{
  "model": "model that predicts nearness at each pixel",
  "dataset": "single toy objects rendered from many sides on busy backdrops",
  "train_examples": 203450,
  "image_size": 64,
  "crop_scale_min": 0.8,
  "horizontal_flip": true,
  "color_jitter": 0.1,
  "encoder_arch": "swin",
  "encoder_norm": "layernorm",
  "encoder_norm_position": "pre",
  "encoder_activation": "swiglu",
  "encoder_mlp_ratio": 2,
  "encoder_head_dim": 64,
  "encoder_fused_qkv": true,
  "encoder_bias": "all",
  "encoder_qk_norm": false,
  "encoder_parallel_block": false,
  "encoder_inner_norm": false,
  "encoder_moe": "top_k",
  "encoder_num_experts": 8,
  "encoder_moe_every": 2,
  "encoder_expert_mlp_ratio": 0.25,
  "encoder_experts_per_token": 2,
  "encoder_shared_expert": true,
  "encoder_patch_size": [4, 4],
  "encoder_conv_stem": false,
  "encoder_depths": [6, 6],
  "encoder_widths": [96, 192],
  "decoder_norm": "batchnorm",
  "decoder_activation": "silu",
  "decoder_widths": [32, 64, 96, 128],
  "decoder_blocks_per_level": 2,
  "decoder_block": "plain",
  "decoder_attention": true,
  "decoder_upsampling": "pixel_shuffle",
  "loss": "l1",
  "targets": "nearness",
  "residual_init": "none",
  "optimizer": "soap",
  "beta2": 0.95,
  "learning_rate": 0.0014,
  "beta1": 0.95,
  "shampoo_beta": 0.95,
  "eps": 1e-08,
  "precondition_frequency": 20,
  "max_precond_dim": 1024,
  "one_sided": true,
  "adamw_lr_other_params": 0.0014,
  "max_grad_norm": 1.0,
  "max_steps": 11600,
  "batch_size": 128,
  "epochs": 7.3,
  "lr_schedule": "wsd",
  "decay_fraction": 0.2,
  "final_lr_fraction": 0.05,
  "warmup_steps": 230,
  "weight_decay": 0.3,
  "adamw_weight_decay_other_params": 0.05
}
Rows from block 5 of the encoder of a small model that predicts nearness at each pixel, named by matrix and row number. Rows with one number within an expert belong to one neuron, the router's apart. Each number is 128 + 32 x the weight over its row's rms, rounded and kept within 0 to 255. All counts start at 0. Numbers have three digits each.
Before each expert's rows are labels from the 100 images, of 14976, where the router gives the expert most weight on average: "colour at peak" is the nearest of a few named colours to the mean colour under the peak. Only what is clearly more common there than usual is listed. The data: single toy objects rendered from many sides on busy backdrops.
# router: router (encoder.blocks.5.mlp.router.weight, 8x96, trained with AdamW), inputs 0-95
# gate: expert gate (encoder.blocks.5.mlp.gate, 8x16x96), inputs 0-95
# up: expert up (encoder.blocks.5.mlp.up, 8x16x96), inputs 0-95
# down: expert down (encoder.blocks.5.mlp.down, 8x96x16, transposed), outputs 0-95

# expert 0
colour at peak: brown
router.0:121158163093143106136105117143127126137081149129116103134170133117106133170097234106078150118121141175143142148093137069110113106134094117115060123160169086205168137103170153124145126183113057150152101119070068148089129111111151114084106148115100122147078149154150117083212139146129159118
gate.0:133176174159095154124135174122137121164130110164070130117069170070148105141152124122085139159060133136158168125155140121128153134149123138153185124094151147145127070190082165076068173136142149083164184110077137149072169120095094181149100150170164098121135114129108081145082119146091126092
up.0:132062076088136100101144091109096132081138137119196132149162075185112145109117103156171108117178108115090076151107120151145121109103152094121107151151086116106144153064165102182175086127119143210092065154161125112172089148133174121083190130073124138111132157119138178133144119110154126164
down.0:128125138161170130114078177126134072138107150139099102155055143101137070133143130135095129155101130154158162113121178040138103108134100135166124131142153122107116141185059125116082184121098168074103150154128173154112159182097125125197157105158101130109180157134097110180069106154083118085
gate.1:153136113208107175119115140093094139144092105156234154124138114127125140094108097158157113156106092092079091115206140130157119110075053094124115198159100089166092091088096154170141128133118148158129134133146140126137127178089174127124141152102130115157128170132135098127139138095091085056
up.1:109160085090138135159144163103149124123127115116073125163119130091166100171139110136060172164121127134127141069116184180156199143167082153196111169085146131081123187108099113134091197126170115098097142175117084150153114117096131149129140125114164120084183131108080097085074148145132079116
down.1:113128104139130104142118114110134115132104165124078091152078137163110077109113039100121095148128083104161135161138139109133076133176139073153177100086169176146157137161094135089175173151185158091103148116108165186154112176131143062153100194105099126118157198125191124138127098156108121116
gate.2:062165092189129199160102081173125107073052158106088163149075158121182107093112165086149137206159106147128104144147165094141124174144082093152099126130110167182137156139112109145110139145135138094110177127122126152103133099127171124170106124164146096129127102149143098110152073095091079121
up.2:227147161068081064101164189097093142175162100124123144115144106144103163184164143150096121092102141139111161083120119159081150137132159177157163144118115145115102091106157137096103137079093115141128062151104134087183134128175073150100160077127164187117163118107107135146122166110144144135
down.2:122191187126120104164169118147106072151119093130099194128094132129062158141123141154153126084138136125168144120186097124133116183128148143142105082145110093150119141135206139149092096073135084120078074155108139087060111077108116123090148076137152112156103098164122187109185135127166166148
gate.3:070213090129125125172079122166177033135104134171103111131092115105120083097103110159110149136166150122129168094113100112158110158118090141111096109162157122183144164150111152127150182138191120077078175115099098172118137145068162084144074142119110111118137116097161121136135082178139098113
up.3:070219092146130138169084131182188031131104135166110124120102130115121070088099124153109131136155147135131165097127089110159110163111092133126101108164162112191149153127108157145147172147180120085077175105101099171107143154080158078162074133120112114100132116104156105130141090168119095113
down.3:078126140165150166111094125110101036141173129138147066172119144138134135097105035160120102158195144075144098099159136090150128127109128103152129122134159132062057134193084106139129150132149113065104157116165163184122124180164116111180136145135080119160101151137107135162101142150131106139
gate.4:152121180177124098153110103092136169153124156134206107108175108131088134091122093152192092121099139071126154111155070102081153122141135175129112114141095155173066122179143120098154193110133137094153159090086180087115158119071127103101143162113108065184146111156127157129197119141139110131
up.4:070161096172115163155134159184120108092117159155128091147112096181136083075044156159179095208173104096098159142135095115156149147072114116123095121126087144189096115145109114091171140158127170086084195129138138148106115149107142120119157166133058134172145150116160132092127138130125097107
down.4:124108155138114156077159108145096115111140120139161143192165081164106105090153103191157079130182145078133116071128100138180147154121131103108065111148112107075091174115139122181144089083115108182102111217164127103063108139147114159153148173095100106099148111162097149152160127081160142151
gate.5:158121117104189139148106106148105158093090100069155138104124178154141192162115172124136166155165152181093121135078185127079129109110116116184097139220140097153156129131139175161130144167136078108097103092063117120100179100127154060105115088122137127146105082111173099138188110139111128120
up.5:142064111091063103131181150107118117092155149113090118146160126151168092118098123142123165200170117147111140107122172155138153172164148105168124105063121149118151095078120090172137075131120150171094114146136084117186058150124162152100169155110182100116189171106121095118102129099072087097
down.5:126177128124169145097084081131048115079138126073122137142166124158162161152159134164137178183176145165145091090118172157117197131141137080189123122074081149125101114062166095162106099118164148146106124132140147106114100070141169167139163101117125080136118063151148142114129148079123099156
gate.6:164106182150092087102110131136147118138129176154188120109169177147074082081148130085173117139133100057193140126179153075122106107121141154095133071112130140150124105116081144160104105131103115130090144126144122172065141163134135103194065197121114147179124140141116094139168158072125112086
up.6:133117112121085102172130140173152147126158130146108152114165100151148100148076163105093111036117129113145132125110023193095142111130138068119117107114134112077142144127130131084186139119107104185146100150134124120189139136181052133097115125126127205122155135170109148075117157150186162120
down.6:110153114182062124155213095142104119130105162134126158163140175124125164063008107075142110161168085091150137135177125122156121153115106099101149132097109160195131076156112126120176100104134137108070141136120098148116114139132140078180095146090140112136127122161158121171168103134106091119
gate.7:093125124156173135190073126125156107101161128183103057119116130105139095156116088110138167152116133115139194141132154069175096109135127117133139082192170106075147163203087171137104133157155097091128161118092155171123160146049112124121079131116122114083119161053092112118143104144109099116
up.7:134120099103082123094179099141094158133079129070139183141127116157141150100115171147140092126164116129103071133101104163089156159123132153121124155070069149179110115056184075115163112113114161153111108131167088091159074103210145129123168132137130147183129102198183149131125143099154164152
down.7:140117116085133092105109078103102155099098163061103120086147135078123172177103150092108181151147109183179122174078200157107169117178152122128143158100124150185178098076130127066184104163203125120132133112103122164090087085136172101129160127130154109158122132109133097096123132151102105135
gate.8:172097171151138152151110206144171105125113132133143121104101176154157093123088109126053163157150154136160122081137143111191136138110078106130070141128136110069104111102086163194056128158131094135144113110131086092163138180158133132171108119098136160082120140137088062152171168085098117087
up.8:056107104092162124094178108123090117144158118123112133147108056125089120126192140137190082114116087144113107153127103110125066116121184145125168129118150145208153156133135093065181120099099188124113158142177146155094100127107113092110168112186129100151169150149124177108067094162138154158
down.8:137118106097048081141150150137192162175082131166155156130069122098139150114095180170136135142124115093076167131106145129167162088104107215136087194170144092143129129139131167105196198133142097139070158131084107128116125098143154120087098132110112142125116113105144111105140125209122097131
gate.9:149137148072159135086143118119119098133090174097113109167095095098150154138121123101138063148187154130121168142101104118123114192139154137138108118087115186108109198157116097056156127103095207126068150147107139165114151097107095143143162083157093179158180119116121162140094092111176089191
up.9:214147159122084086142168144087122135131128175145196143105096132164130091054076074131189123183119111070117113067133144149130150100119127117117118117097122159153140122092088177145148157122134149146058124136144111137132125167112149136170123147069118202075151108129114096161170141098116067126
down.9:064153102169086179168167166210136095145120094220135179156132128146116096072074120131149090147141092109090118124186078123200105126060093140091108138133087115131116109176113165155180101133126138146106121124145131150139160146129127081159050112137115098091131145117158123147147108122136132114
gate.10:173157216110098116129106108107126093180185100133129162154113147153163154150140095096090111151045154158140147064156146127116104128104139078168169121096181143070093097164142109109073163084079125121178159162125170118125176120153060109120101067115115156088140113141097143158133149122134129144
up.10:154101123089105101165138198106098169187057153122121134118162146103116113072126125157124137098113116094103149166194128156136146119079110193136140162093122169183145102102137166130096180097161152078108092134107136056126147139085154138059132125152120100140124152164186131164142125191117125064
down.10:130122118108152129117120133136104184128125106113119120086112136093154177186110164041127139076121083161145117218098150151094121073094133170058158155110115107125145082132140143100158111146105150144216143106142096121171083126203103172085096106154123105145089115138145108091119141120165192135
gate.11:117145189123111145133115141090163159146210100140099078132127103064160103150138093112153172089071093102168172118177151099183090135094137085088171111122151085095120086153102116086078137090149117091197175146149156137115156145130069158150114110148106149137108146124091127121089191127154156087
up.11:117097107106099116112210127121096098091191081159122147175180140178091078106124121159136142111151082085143102123185123127158147121095161115155130054116091074135110097083162095162117048097135133132122133182165117084110072140164090124120142168111158089067140167137157126110150143126115173122
down.11:106079125102130091151124149086146096160098078167115075138100158097083069133059132132087159131116148108148160172126141127140101131145170178115129138169162096167167119174078147095138186156158091068135148136073095164102143167108129087122159142146135102138135189090146087123126122217078156121
gate.12:086175104208091163129117158187103081105168180170109152147109138113170141115126143090135142141098104138175142141183120116117124100100078067142116107162139138086149092166117152186155125148169086094132156139152191171086117090106153102165062122133131101120093103126109111131132059134072099081
up.12:127147071182086146122145145143081132076106163170107181125114131131162125103131187091160142170120119109136165132158130121061182123143120064198129113102102155163167064138142126129138140125169137075151155127150161137076098068124183117165113155184133093145111090139111129110113070141057093100
down.12:120090127097110139088100123155166170135066176143146125087075107086145130129142150149115106221139105141118133144048163138175152106109128193110123217123123153142118135092113136080202148165149150144098172060123104195105124123167176132145133122115146139130114120083126102110090147168110099158
gate.13:129115132161126134157112170135158140149081156151101092092134185123135091118102169105069119159089134135132148127115163083151126107145077116125094164147197101176169101147068185119175174186153099085153151077076095167111143172118153108138087166110140111130096154135142059130143122182064107087
up.13:122148137101130129089145091121100113121175098104147160164118072121122164141161085156186131087154124123126108125148087163108130151112172137127162103108064154076080158117182072127078086066094158164119102177180164091140120086141092152123172081154118144128158102132103196126104141075194156166
down.13:118134088144135165090118127139064125078146122118128133232161112133151124118121134127129130136162132121107061105126138145099166138129102101141125125052086174136118119107159068172137105094105126137124131255163107103172117119127132129144123124133143106121141098157129153110122124089159109142

# expert 1
colour at peak: black; green
router.1:085157153086098165077143180149160117148123121108192128137119133091134071101118142155135093169135107098117131096081160108200194185077150095161164191113111117115163110129134131108108118111127073089074122110145102137062164111138131095152130171152067136116113041127116164141076144124104125142
gate.0:123175104147163145128099135144140120074070150113137185120056148132128126135150151094105069152115146152130111102110105167159130183130136062188119125126143126131163125131144182157138149163140111116108129111125181120093205061118137128181107095118095183123097048114107146187140081092150085186
up.0:161066168108085116113171108105109142183181109140102089133207107106139124130130116162149201107142101123120135143137163098101128083124121180080133144134103126116117134092113077116131087093074138161146108146142076128166068190152125145077155141122175083114166191152131113098124183150098160062
down.0:092127157136089130130208165140125105150157083128092154181114093085149106149095143163154171096140110097154136104179110119164128118098114150109104162114133138107099181140152092142133138047131076105150068200182096096105105115103061102117132080156138127146182164187109163135118106168170138087
gate.1:084074079139141132111186146131156084077176110137179130140198103085143089113076191127137120119198153090129113118097124087089161162147145107148098111167122140093158167146127108166151147131165093144059106134140110161107103164072150077137091190165109133128129120148087156112081085104103110101
up.1:117161154137105139195100143134145162180082125162072114103037169151119119115136061110122139121055096137149181147201117135185100139122102153093160120094146141178113066148102155092111138134170133060175145089101126140110164112154146135139123109102125114131094137109170091132161149192130165112
down.1:151109169160089147099141150131118085163109113113130125118107175112146124089109059128100138167168103113128126103116167101202150117075097104159166187116127157089095134165063143101156122138087139109106179098141164164172148181188032089166117104128128141121170143131131084191141118126106079124
gate.2:056101139121143113115127138120095084122132107099123082163173112089130101128105167180147134177191173103148097070079117079132175160132200139156087117144129110133075200152121089115133139124166119102063136141111107167058112130133172093152180102144112085180141139137099167089110141146124117169
up.2:146102088129176080141119108121149176051110166148160094129127057122145162121136154085114121137145069137098134178115158141133111075124107110066121082128133114124188173105136137096174094187162186186151160123136114136110080130085116192064123179093136130119134158107157112085144125120149114185
down.2:080083141167184166115107159153133121099190131086137075140186126053197149134096178086145160189180128124159158122082147083151166098107106074102125181109080154085114135151096109133171096118097117144141147103158120112115133145102128130164099130133092115145143138153077110152113081093133061136
gate.3:107092137153136156068170112103133157079154093123155141149185128071148110119142146168154159148148127130088096103081111094122198143113114072157120165078056172109152151077126085139177046131092123179143092153176164117134132129144126099168164111147150131149137085117086178153109162071099116140
up.3:136090149146132178082125084116115212128122113104121151150124155064145111114176090159148138154117127133089122119071120123172177143105112112131143170056066165111145123080113063109157076122060140157159112121184152105169162121179099148165153098126138145151118072110144151177095169097112134172
down.3:167151127156073088164170184130162102149109089192168167141080082139105097119104130146105102098153182093102132091152115138119164095124081203103113123140168153106080164198098144152124178104104091109112117135140111148133179112089090096132105113156097195170162107135101114117090128154144072090
gate.4:092159102108079123103175142133138058150118118171175160133158127159095082095105118172103100153197178105128177070153141119151164154111121146136118142118142201115102083156098149147123165092164065084047109111109099150097129130112170061178121167171104104144118117129138121162103120166086126126
up.4:133126109148182127121124103139124161041153113106098114116151076114142170177126200089122158093141121176147090173087119172064133120165115114130117099114103102116148175088183109142177068146114148174174101167162147136119080077123104173112151111107146146129124098120065169062125130091161109155
down.4:162159048136194117153106131145172161100135149141127141125164144112122077139156182060109113124070119157139126129111149107066107145144144119102157035135136095143174096096128166158093104168132189164129135150103112107163140142050153180083086186124145133063105131112140106119120139093105147120
gate.5:134114117146169077139135151081157141125168113064155093147163095110170129138145109100148185110158131066166144130102187065143151106132112098158210133172187111102148142147098128139111108093170107066111148140140156096109092112124123130062107174140056127153150168163129153102080113131154071088
up.5:128128131160143118134167167121177152163121100121127098133088128123149122093174053130145182129097054081119135137150183108197133081069106086112204148140165100108135118170121128164120107110134151093148158129135157084157132146156106175068074149067103105064138148137175111153129151147158097086
down.5:138108068195193081164111166114164136080118119124127090145118139127148123113121132071126147129124072121137138150146178045114117072118089096101159122137182096141154113164067149128110146140175176070119164139131158143111144184067144170142135160135068139133158191138121101143101129162119099068
gate.6:196123144109119131135131077093091136153111166089106164136103120160139181161171112132125157112112157199139109126076192155115083140164159149148151067150125160126160149122142090066128107143048145131141153108061191148177137083112088124090149096107183130113184118092114111110142126107076115164
up.6:133103139098162091113121087081100148090136068127121158103145100104131124147165199133109155090118132182126074119110092173061132075134177159113078136087083096123169178083167107145121163131118108155168111123178182073130107113141139202151153104154161135145151117143085153072085170116140151155
down.6:151123134189124132160104156151203114115125162104123173171076081082171114133180126135161144131130133123121127087159125079146101090144050144125112156147169175124126199140104140141077141113114088086109101183169181129084134128092134140146117065157129164169160085162075148131132103148127074076
gate.7:120155108128156165124130163158136106104115149150142087107091166116124125129084139095096104172123099157141151155086146092148140160159123036156150112113173087155207082132097186159118117216163126127152144063106098166066127156082139140152135164137152120116100115084138091115127103157059068114
up.7:112074128165134123094119146108144140166115113086156135153156150086076108065177116160169095116196115057157112152160135082146140172065146168082145144106076177086108158130094097116097125079106171091081127122160113075122131191121171110139146141151099143137148161159136155195116126084158121139
down.7:061108090149111139143155136127101146092165153103117124193160127086195112102113124122197150110172151076133116096146096138138148169155120073173112123094089167133140106118142106156180091068155081102108081219181092121085089133134131111177092150174145127140124120175091153139119097103135115091
gate.8:170068227086109120120093132121161141190157155104178125143210146146067140091120101122153095091099136077143147107130142148144100140097133119103093117144116128093053107147109113113117112125061121127183145118164105143178177147154069072121145157105104150160131154140100112110154191116152109141
up.8:095189110088179162102123079121071133060130105118092089145145127126087156177158185108094136167155141202159157161093170133094154117173141117135156112165118114152149124104169129103141121125169137160085135136064168122057099071098153161107157138137093064147093119147140156120157094108135142179
down.8:142180157168069149096144161182164069154092064122060173143082180090102093097080092145097136129127155134148146104160144109157184178140077120136166167089117162116102149189124123107108131082091125072074114148107145118128167128130093121176117109163097116140161100173160129165125116160129150119
gate.9:132117199153059136147173177118173174172090098171146165139116153091152082069156068110139101148089094069115142118161112130169165140101097121102185203101134206118133114163111149085114135075109142118106101136147123131122201154131111099127095131125123157104127087141101151171089138111127101110
up.9:131127090090192092125068070106081117130148160066081091139164106134079169186135141148130147069158145170166105131107150148102080128153152165121105064163114086145087167092154104126131113149123152104153167139110131103154060085137119145110170103139122112171153183153176144099161123129180158166
down.9:132129083127160123122117122093096097079155106104120107094121139191114080149099109129088176102117108172145074193162172117061133150160166097187162074130148082133140091110130119143072128169140149104139123120119220132127083132177165104125203166119173120153089147112115124110113166126073149109
gate.10:149102209178097173093095149134140145155129155090130133135127177105167087088141075101111102158094100127118131079138170137193128153101090092111131171075125123085099088133075102112087113125080105103163172106164134096144197151195092149178137128126076163132124108162137088172130169119095141127
up.10:172111141105108130157093119132107153213108169122087116082059176144125126135147082144176137137033132110108161154112097088136091095110165165154131091153139097159140101152099115110121202153121155099148182066096114134174156175114143158108114125113157118102142163081174089158140146175107136083
down.10:120119077137198157133121095126099164072117121089116115132168159118135139134103184119148139132141132159150063140115126100075116207189147078134119062107067127174161092058159113150093079162115157164163084124106100082164084118126165125124143156114163095118077146145140125139146102059128138144
gate.11:066132068149168160112144100145139128068154109100170100183116081110135123108122148111103110143217143098151060162131136137114140125130170142105137138136127128123196143123164103181121100110161127118075089178138116133065048142087135162118117185142088097093113142169104166107076096090132119167
up.11:189115177165094083101151149088114144157124128145134149096126114158153128116140067141101100150092126126088169072164145142124141087080085129159137196062130156108084111151090123111124185091060137091122133117178171138145174162161080105169147114149135180115171084136134119183125188172097127117
down.11:181206138154114141156074184161141106166079161166149136097097155166120103113134132100088099127104157137105152112115159114075161096129093183159120098111147131153103074134098189129080162152158171118094184100089127189147204110105131104133082113127107143129102098097122070102107173137100103094
gate.12:131093120130127143154061114112115176134111173127117119125092141156161109122128124091157152148109130098090203132110157117151132107117099128168112090138154131140141130154065110079170201174176148068121228086097122204131160133106126100135088155148106156156145143066145069118098111151065099118
up.12:112105080137146096220124145129114198112085115154123109115161124107133132113082172076159176131150099077104208153114126131120153109115085163116096108175130130182146116127108163111164125166202181109098152118106110162121138108069175090075070122134118133158130155090177111084139099145141090127
down.12:140162139179079115164176148177178109176091115196160190126110146120104106059137090147174075121127119065118131081170065117182104126067101152111116105154125130122121141174121171159131134090118145128061099113134106113099173161100103112140062110122121153090140104161136150183165116114147130121
gate.13:123104204114111134120116170116190110220134155073160098103116157105145088100118077161169138117122131080170135104141146107204147145072122123096118192146122110108103104164088158168101133088132096043104123094155098108120153173155138096154092151128093160109116142151098116150120173142143098079
up.13:175146154107150183101125122160155134109140136124099108142066135133095125158105112097036082107085108187150200164153168169148089167135076087050124145088147120092140109131143149165102129145073103149201088128130068136165153131127076145141111145113101122086108115174148146158114098152141145108
down.13:115121141156158180081119106145112088082182142117129135156110090140205170138189113131105162155129163176132059088152169103157098141124105101143121132126152134056115156088147100186093095133090114159178091132154174088166096130135097188134115104086176111077148124150071127152138098100109083125

# expert 7
colour at peak: black
router.7:154124103157136152121120119129112151083109082111125123096094056174204147139141159178133201139158113178097079151127147165055135139138105210119131111102109192151071139115150116143142092078102195166125135082173112105168116120116145147087161082138183125104154139118127121135082132107167136147
gate.0:098133153092108094167141146056069146136180144227125119160103128125104148158135143092108099106054110097149188115186159115143079117114156146124110104182168084147192101146111156096156176155162070105144113179108118147076137112088153165098109117125135116116119152135141114113112107178099172114
up.0:133054144064097157125114132152101154154154138149207126094178136151126121128131135162161109154123145106070126118112064178132120095073154139139038151175103124103082128103140143173126137174159103216121146098140093139162147165128178124089114134097151137112106140051160100103151152109103117104
down.0:136158123155180077134130109100108115067116107093050116151128142048130183149113137089154183097114119148190152153137174092105128156164128090153180117117127111146178147154151126102097123085122147073102070157114188086078119092070134166127160120148105095125165118163127172167134072151146125126
gate.1:142154131110125150123077125120051122170132148066145162209104125169156121101158138178122149159133156131087109061173182122132160102103082101150071115096105180113073165111111087148139164106130144123127185177137125098160185121095119103128119081115072159122175122174154105165120136080148102117
up.1:109159097120054164129108106130071114154107179113132159189069132192161077106109117143119136181106177164106133082165155122138142088141080082138068100103131200128120154108104110182176188138165112120094144167104107142180151133111164098157083128101092123085144153161154107163125109119115106118
down.1:122178095175103160127148130193149106073127106129120168171124084148173159103116140120154126115180138124106107110149132118092159144116063120103145124057103198105069160153147122161138110055079173124108126182164121099176132110122119125141114105156088121150180099179104169137116096094211094119
gate.2:108069117087147097121091159139128124147162138075170073164173094129149116143117182177100154131166182068111114108096142149129165154111099178129085184121106138087085131176118086126133155102147112119103166150151074136185139138109140094114169121176130160189159117126126129059043152125130113089
up.2:120134141128143119176162130077104137136120139205094154104072156094082112120139088083135099140080095152141157136161108089165087078123172101122146101176179072178178144118132173109142154187119115105163080127105161140058158127111121163123088144083132114060086147115124121179186117162115134145
down.2:115133202177132142114121134124120091129110118118098133113122204116101109086133052091149138094120100130168131129179162070164082154113115071118166104138110156125137093165087175126109080125099138087121112107130165104118160194160099120179102123109103108072130162187154104220177108114113150102
gate.3:057100074139155133178112161115138092079139168183164154147089107118102112080109150109109127115125129129137106170178119116167088200139124107120109151142134120164207131128121147159125173163164097117130134139132164147085160173111188065148131152142148137129099130107130093077102035114057107095
up.3:159102155139125132077112102079068153091138155131185211128115110153082160099175130160138084124177184111146103106150083172122175152153176093132070105097098140109122118094176118199136119126102116180133046148132157102094110096146194140146132132082138128118107107144124154120158111076128121163
down.3:145146120113162098106155075095081169078153105104121134153162086092111195146125160136137141090160156119153112135130116164073156160169163112114132075091111140149156168089195078108113093103133138152145071179142137084088085063074140176085180139122137125153120104143121183106129126092180143173
gate.4:154146115142146137134086120121161171128107140142167130095079138141167156163132090123107116126099122113120141130091142173106123072146113197127109165165172141103152105177101195169095191150181162098105130099098124202159153138081179135126101151110156166097093095079095075143058140166124061102
up.4:125109133070109101115155167163093091146177114108134110162227145135087057116120161158120136132141140113096115101116086147122179132076130110170074119110065105121089129074132086122177090115131077144102148175182117118144145157181058099128130127123111140123149165135175118112134187091137185115
down.4:129169127142112109161136107142069134106081158123093199122085109176124178127125126119174097083125131145121113138161079122056095172132135086143149075099102147181133115130192106128124108089081162122135048161135129072136127077132135116118159099148116137155136077172131206148165094104188156144
gate.5:111078165119095124148170160086149118139154131193090112136121128077146070149117132083081140114061130128167191132166151106149118153183107109080144173147176112108176150175087150148133140202147048068143129142121127127115149129126120090128108171137108131121103158162120106105123096211093122083
up.5:138090145134157143118137141102101146118115090102086125114105129078145128135223096139168161150160106149108101111120149100112091094160145071138190084054090172152165123105120123116085063097083190146184145132151141097125130131098085229141143110108150127122181157162133128183099135100144136122
down.5:114081117125128175081118137136187169091158153140189108158173118116165118108163168152180118175148130078085093116091092150129200074114111105128074205127092143086112127083138137183160111111135073162141132148182066117092131136153149133146103179139079143139088097144095149108116137125147083125
gate.6:088061115183143153124116097077100185129140135119126124122087107077153092124132113178150142183140177141126075123133051107135102133168163105128085082081107186164120148093114100147155153133135138156188089117116143162128118163094134193170135155085188094120118205117131128144108125087075131146
up.6:138102148085144136101101171143136122136119132161183127137176158170066136098143175079090094108116099098113186128111192106175146087085119117109122198210143063084143119176120166126125136187133101112088183137119123107114160129155147070101103123119035144128116110154146100138147114168139125127
down.6:187187193112117152132092156164111151126136143078135159132169158133143161148160165092160159099136140144132166108117144151076183125136096074165144137089075120127149069116164139144070086098103089143143155155127135073121185065123099108106109098147091165147114046156110125091153163075156114109
gate.7:164139076146124156182157112135100101090128123123143144136158084115182150112169089146144173138173157132080090123149120157104105152110077159133091115108110203142098135085141105169124103086124167168099105163143141122187112140057158094127133069140171148104213106104130124145133111054120060098
up.7:108121183111172114053113140120138113177139141114119095148119177111086096161094171126115078159101128130181153115099141062145167084132174115103135138156153066147147119171090163084131156169137101085146143111092069153071124145150127168131129175111101074125075191156115118148119140193108180148
down.7:055101019138157164089105087123184143058109162126138091096125127127136113106103118123166064126149121129089057144108110115150112118129153078110149127098143131126152129123140117136185152154128139122127139059127130151134092173170147151139108220132098111100092157130147170171111096125187156161
gate.8:115120101149182125173109140123132112192117107148108096123086149138139079161115092143084104103052126161096119121142090089165099088117162162118145155140187113163131109151080144114095214144132119100112106099108131183141158187097140141152129102149154131038121164107117095162097138204085174105
up.8:186181178158099127066086130132173143132104146094110155119165171120102156121130093102117122106127121089194164095129202151119170162127074132169170094125147123091101101147131164085110090099114139081108142139125177086079146107142107134155084161115128130214067070144119123144163180102140115126
down.8:152133182130095078119164098090106114149091105163091156107058080128111119141143100180117086109120157119161152090174120122109097137142160202096115108088160146136079185133160087107114159080107125097157085102163089128144093113133073189121196066123152142123163144155106175149134151147167164161
gate.9:114110072120172080084162118141107082103135154101161059151185103144113130149078168074126093117190125103158101138093128102082125136154151133119133058131091125114116193142108097151165113127110135161034142117188088197092109156149144092141137138154104160169108166126115152101096146096143155153
up.9:116117078124172071100186120120097072094144112106162062166197092151115163125112153074142103092188103102145113152111122117094111151139172129104168072153087126111106179133119095123154089123101138167055125156189110174088099140118131114114151146151089167180144182132123157096095131103145163159
down.9:051119078156147226060110133154123104103155068108129124183157151081152164128123159162147172130130150139105096159125128120122195084130091136124117201131097136104090117152139119161136116099136129126157120151097147079141083111123148135139109159154114015149087126165133144129101068138120123117
gate.10:184112124192093155062163120152124178075141103086137170115151089197148173108147141124156117096161168132093091105137131167087129139131103107114131089087072178069112113135149087172154078069092146187102087115160175093152119116133117136136122129140115147139135100194102165174101134094153146148
up.10:180140133190062166086146128173139137103153078096119191107141115171151167120162135154138136093139181152102090096132101173106163123132075135115138109086088174059073111134148117197144083063097121159125116123154178089156104110158098163153115091156152132136124073172083147146109143110143156130
down.10:138156143137135123185101182151218085171137141130142110120124185102133079120103132059118138139115084110180173126136160096160133114112102137139156133143153123132141080157078207123097122150163106099077162119114121185078168152093171077143079137151121156133128119122108052121123134154070096082
gate.11:126095111143060135135081154153220158130121112128128099089121163173131104087115115141102159101112103139100107155109128181119132141153097164153165173080110154119095091175091130123135130110156078111155172090145118119189121201186121108144105174160105129132110167073160085081115154135101210093
up.11:111037081154111144157138092122165144076134081128109119117147092158151122082141116104137143127100076187129090165126145144143058174152123069125174127106107159100172132109128092124155080144099113147165152112159150107171101191175118095123134164115083130110171207109160128135161105117093200148
down.11:155128101168110138152083154144139134148067159129141124123085188148162091094112105078096113180114119141114115147121163089121119126138089130132140137109158161136105088149043172129139178189112156097099185122106137194149167170145163077195095138123114148123114130113148046143119110110060082082
gate.12:095112109164160166114190082093060108088130091158078072179121093109176144152088113131154108169129124139127108133179079118094099120140140173106092139105145169175117123115123095134157137093102172140157111143114125167133099153094132174140139140113187072082176189169071148191077111136120110135
up.12:095079105177175175113159085095065129085135103162104078159113110113162144131104110119143096166138130153110105129163073116102097098139143167108061154117143174150132119134111110154170165125102147139169097118110136173135110177116156163159126142094183064084162196167076128210102104144096110138
down.12:090076119145175176056093095113124166095122156108136072150121144106115140126089140127117097156171141120153101141098147079143126080153127083062118135091151121135120143134076132131207114175131118130164095125128085173112067180179139168176129192106089094147082197171119116160121117132141106151
gate.13:077112076180166090153124094092146132092084107155094162092088084140167167152166141143121155088125185152148111159132110142131103117201101079103140113081157139130160186135142127156154159148104104103175099102168169118132099092138114174148134126167172114186073084099124173080101086155140162169
up.13:064079155145059113192113123056091179127124145147110127162072147074102127090078106095157135132119089111152134163198096121169112156151148085123138162112122115154130144134129118125144134168124100128204152178135177124058135102200128143152142109092120125138095152173095125103162076112095115145
down.13:093132044115159119172155069136109187075122116141139138139169080148130159135100175158185123158139120123073103168114078143106108120126150139081096089140095137169160157074170119141173101148164156187160098136122105099149092094083187161071132149104153089121124116093168159098150106094158133167